Rows from block 12 of a small image embedding model, named by matrix and row number. Rows with one number belong to one channel. Each number is 200 + 30 x the weight over its row's rms, rounded and kept within 0 to 999. All counts start at 0.
After each channel's rows are labels from the 100 images, of 14976, where the channel reaches its highest value: "lies over" is the class under the peak. Only what is clearly more common there than usual is listed. The data: rosettes with rotational symmetry.
# r30: branch 2 reduce pointwise conv (model.blocks.12.r3.0.weight, 132x352x1x1, standardized in use), inputs 88-175
# b30: branch 2 3x3 conv (model.blocks.12.b3.0.weight, 198x132x3x3, standardized in use, transposed, each kernel summed), outputs 99-197

r30.58,239,193,211,207,214,193,84,197,219,131,212,158,167,198,182,193,153,218,237,189,119,235,192,185,216,291,172,162,205,202,192,139,81,127,197,217,213,221,162,176,196,164,219,191,204,145,211,195,179,118,234,188,170,178,184,232,213,181,171,191,224,179,184,199,180,172,223,219,129,213,157,312,222,168,154,269,119,203,191,250,191,196,226,178,198,219,108,195
b30.58,185,201,167,228,162,133,166,163,172,178,190,141,194,187,205,162,161,154,226,220,199,181,195,181,182,207,197,197,194,150,170,242,205,236,219,159,194,184,171,190,157,163,155,180,170,170,195,175,222,161,165,238,180,180,218,200,158,175,225,189,174,178,169,199,180,155,217,163,237,259,195,182,167,159,175,164,194,193,235,183,183,183,248,159,214,166,180,188,173,157,173,173,224,205,170,253,211,160,189
lies over: rosette

r30.47,207,189,251,154,193,179,199,219,166,218,186,199,208,203,131,180,204,165,236,182,204,256,182,221,202,238,187,205,173,222,180,177,175,229,179,184,178,127,213,214,218,236,245,198,148,245,235,188,204,190,171,183,226,191,229,212,210,235,150,180,165,262,165,205,199,241,201,214,157,186,220,230,175,163,220,281,240,186,167,195,158,198,202,188,234,191,167,220
b30.47,204,182,171,162,225,214,176,185,182,134,179,197,185,174,211,201,221,199,196,162,152,199,179,229,186,219,210,161,190,187,174,209,193,186,192,209,190,191,180,146,221,141,206,211,134,213,167,195,213,205,190,178,193,209,204,170,196,142,168,125,123,130,196,186,207,166,209,196,220,205,182,105,202,201,201,207,184,196,210,201,159,188,184,238,184,125,141,209,187,213,193,138,191,136,231,199,180,231,212
lies over: rosette

r30.64,215,220,170,50,211,254,221,203,212,160,167,194,231,205,135,187,246,207,184,143,194,191,134,232,171,205,244,233,129,272,146,245,247,201,197,218,218,211,240,164,212,155,225,187,185,213,206,189,128,245,189,215,192,192,219,200,237,191,76,56,217,188,135,188,220,202,196,190,230,218,192,249,182,183,143,198,173,231,156,220,161,172,234,201,236,210,271,148
b30.64,191,227,218,157,156,216,227,193,189,233,206,178,197,194,164,210,182,207,172,187,252,193,206,204,186,123,159,244,199,185,189,168,201,162,154,198,158,194,183,197,175,206,169,187,218,189,153,188,207,227,191,181,201,170,174,182,219,211,139,234,226,220,181,143,171,215,207,193,165,199,172,227,175,217,169,192,235,180,188,174,209,150,184,194,154,228,195,141,196,176,169,212,161,194,178,178,210,141,170
lies over: backdrop

r30.87,160,158,182,239,130,110,156,208,138,229,235,190,100,177,217,179,122,186,174,187,193,118,185,104,158,169,130,105,191,128,185,127,144,186,207,193,189,221,119,227,147,234,136,182,200,169,144,189,208,158,214,181,191,179,189,213,121,208,233,238,198,181,213,182,159,197,188,215,154,204,183,220,198,194,223,178,201,160,210,203,202,193,147,178,128,186,149,214
b30.87,219,238,198,242,188,197,193,227,206,140,209,240,191,157,200,241,197,176,240,219,210,214,161,164,239,228,211,191,220,255,210,231,170,192,217,173,223,237,195,191,208,143,194,207,206,202,243,204,210,215,209,224,218,201,224,144,186,129,241,162,210,207,217,236,207,226,213,236,242,232,189,196,194,241,168,237,234,222,230,246,200,220,210,220,211,208,217,238,168,195,203,204,218,208,214,249,212,195,177
lies over: rosette

r30.79,218,268,175,248,208,194,196,181,183,189,218,192,177,273,278,179,200,201,157,193,172,186,219,174,196,159,222,184,226,173,225,197,199,190,193,258,187,258,162,181,231,172,211,171,268,139,212,265,195,199,208,256,167,246,157,212,228,172,258,224,245,144,287,228,176,152,135,196,204,262,155,158,240,219,191,174,140,229,268,259,306,200,222,228,170,276,222,197
b30.79,178,217,219,252,223,146,168,199,181,163,213,192,230,187,175,198,187,178,199,256,225,138,195,215,239,177,204,149,146,194,227,187,217,174,243,182,214,226,178,198,209,213,248,153,197,213,276,207,124,189,193,168,191,229,226,183,158,214,258,172,178,190,203,216,177,207,133,196,173,144,224,187,194,209,257,186,184,202,185,188,241,251,191,197,236,188,211,227,196,228,213,202,233,266,197,192,141,221,227
lies over: rosette

r30.104,253,199,162,150,224,257,216,203,250,163,229,184,228,209,181,240,258,239,202,153,199,182,173,227,247,248,246,216,191,224,204,244,231,220,228,162,234,169,198,155,219,150,190,240,164,181,198,187,152,236,171,199,190,189,168,161,231,190,182,109,141,150,191,167,227,192,250,215,260,158,187,193,209,149,161,172,157,251,184,193,111,199,243,208,203,197,268,160
b30.104,183,181,189,186,129,227,226,207,204,236,194,193,164,184,186,199,187,190,193,168,163,217,178,169,165,155,166,244,227,193,167,191,189,218,115,175,146,197,181,212,158,201,146,207,223,139,165,179,224,203,186,223,196,148,176,194,236,193,157,232,237,237,173,160,164,212,222,199,184,207,163,229,185,225,128,189,211,182,194,184,176,101,212,168,160,222,219,161,207,148,187,230,143,142,142,204,226,157,146
lies over: backdrop

r30.122,149,166,292,222,215,196,220,222,142,228,163,197,195,195,206,189,204,134,166,263,211,160,238,190,132,134,222,201,201,179,233,215,220,212,197,147,185,183,197,243,201,244,188,196,151,244,197,210,236,216,190,210,212,213,242,191,196,218,224,234,157,255,202,172,200,268,189,164,166,207,237,106,197,216,244,93,261,204,171,156,143,224,197,180,194,163,209,234
b30.122,210,248,212,149,229,203,199,179,177,172,212,174,208,185,196,185,230,200,159,183,191,188,182,212,174,221,200,166,164,189,197,171,193,153,152,204,174,216,184,184,213,192,194,187,169,176,133,205,177,212,213,149,223,209,167,161,173,176,245,161,163,178,196,203,230,230,177,203,188,196,187,147,190,210,232,200,226,198,186,188,194,177,126,232,137,169,174,190,180,199,199,174,168,168,213,148,155,236,201
lies over: rosette

r30.28,175,219,158,209,203,187,174,168,206,160,235,166,156,227,227,197,167,246,149,167,118,166,175,135,190,170,190,147,197,132,170,145,166,174,186,233,223,213,125,184,224,162,186,197,235,75,211,232,182,186,188,206,167,245,167,190,221,142,202,206,221,114,245,252,187,173,142,224,211,247,162,208,208,166,143,179,86,183,253,229,252,178,185,210,165,232,203,161
b30.28,176,250,197,271,215,144,159,203,223,175,209,190,185,190,191,206,184,196,249,240,247,191,214,205,251,191,199,182,188,230,205,221,190,193,195,182,231,201,203,216,230,206,234,190,202,211,262,193,177,210,196,213,207,214,248,200,171,216,264,187,197,225,206,204,168,204,149,202,197,163,208,211,182,244,166,212,193,220,188,204,207,204,200,213,218,203,249,222,162,210,182,207,217,267,216,206,184,221,186
lies over: rosette

r30.128,261,202,200,197,211,208,224,229,286,223,225,244,220,178,198,244,196,268,250,211,210,186,150,223,231,253,199,231,181,206,157,197,213,214,242,151,259,164,213,204,227,201,209,241,161,196,229,192,204,228,188,202,210,216,208,193,217,202,229,195,161,186,192,195,231,248,225,229,199,177,210,177,207,241,228,138,207,217,200,166,152,192,251,232,190,175,203,197
b30.128,225,163,219,187,152,236,254,197,210,238,190,183,195,226,205,186,208,219,217,201,162,243,194,178,159,177,138,266,253,206,198,189,214,242,187,214,139,205,212,231,160,227,136,241,224,146,180,202,220,213,210,234,196,163,192,205,221,218,159,241,230,230,201,170,206,206,223,198,183,162,188,232,214,218,170,224,220,203,182,199,186,180,174,157,189,234,231,186,222,148,199,213,198,187,157,178,230,149,165
lies over: backdrop

r30.86,171,167,256,199,189,202,169,239,241,129,210,149,179,169,156,155,172,245,289,220,171,227,224,179,177,327,194,164,203,205,207,180,171,164,172,218,154,226,174,198,198,151,193,144,196,212,205,186,205,167,239,160,175,196,227,240,187,161,164,204,248,251,151,221,160,252,239,247,150,189,173,309,226,174,162,307,158,163,158,224,184,184,176,179,191,165,146,197
b30.86,224,163,189,235,228,177,190,209,173,207,203,160,217,210,254,163,206,178,227,224,188,230,200,201,183,221,209,210,230,174,216,221,183,223,274,193,236,211,191,209,208,186,209,208,180,230,169,194,202,135,207,238,182,210,198,214,145,193,211,188,167,169,211,223,184,159,238,184,222,202,228,192,212,108,237,172,181,213,221,207,219,278,201,192,213,143,180,241,190,212,222,167,258,219,213,222,254,222,240
lies over: rosette

r30.72,182,171,224,123,192,202,216,188,199,209,242,172,187,162,161,216,215,224,202,190,229,120,184,203,174,214,196,188,171,202,173,207,241,228,228,169,218,184,173,190,189,193,158,226,177,203,175,173,182,243,189,191,195,170,162,169,129,205,178,158,171,181,182,164,209,207,204,198,246,126,232,212,197,144,210,135,201,221,173,184,139,186,217,181,170,168,252,182
b30.72,224,223,200,250,201,254,246,252,231,207,205,285,207,241,253,240,217,226,238,209,240,247,233,195,250,233,199,288,278,271,215,202,213,254,207,218,208,193,262,208,209,241,206,254,236,208,215,213,254,240,223,263,214,196,209,229,232,234,190,235,226,233,217,236,244,218,260,224,214,229,198,232,224,235,203,255,220,223,200,228,203,218,212,213,219,256,204,224,224,200,217,226,215,224,207,175,271,203,199
lies over: rosette

r30.41,221,225,145,182,245,212,196,159,232,171,211,141,209,229,183,248,246,185,210,157,186,199,203,225,184,218,230,216,177,214,208,227,201,182,213,186,197,183,205,184,223,177,217,220,151,205,211,212,176,191,162,205,152,213,135,150,227,153,183,174,139,190,194,206,230,176,235,191,198,207,141,223,210,169,167,211,158,239,194,235,154,227,202,234,231,227,225,146
b30.41,176,163,166,177,140,184,199,205,194,214,160,194,162,185,153,217,196,178,190,174,165,182,184,153,174,198,202,204,187,187,149,213,177,195,134,167,170,187,185,204,141,186,183,182,193,171,215,168,213,182,154,201,181,146,209,186,215,194,189,223,216,213,159,186,193,194,208,178,213,230,142,215,169,206,132,189,196,161,214,161,145,111,250,170,189,204,207,141,182,146,141,205,153,127,155,237,190,142,154
lies over: backdrop

r30.88,161,125,211,148,175,259,210,230,203,182,220,160,218,133,179,182,244,245,191,171,181,142,162,214,196,218,218,202,159,234,144,230,228,198,200,129,222,194,193,191,171,174,160,190,201,189,165,157,164,223,187,165,197,161,189,189,202,202,190,135,139,167,179,170,216,201,249,233,247,127,179,207,187,166,175,183,168,202,191,155,89,173,162,152,208,131,261,202
b30.88,202,173,208,192,194,253,248,232,209,209,160,285,189,205,182,237,207,236,203,157,187,238,209,184,234,204,191,241,240,294,232,175,203,211,144,229,205,216,246,183,213,202,197,225,176,198,189,229,219,227,246,216,173,201,177,214,270,199,164,215,218,215,234,211,223,221,241,270,199,223,207,223,236,242,168,267,239,223,182,234,199,130,201,216,156,226,186,216,243,196,228,216,190,180,198,196,206,215,189
lies over: backdrop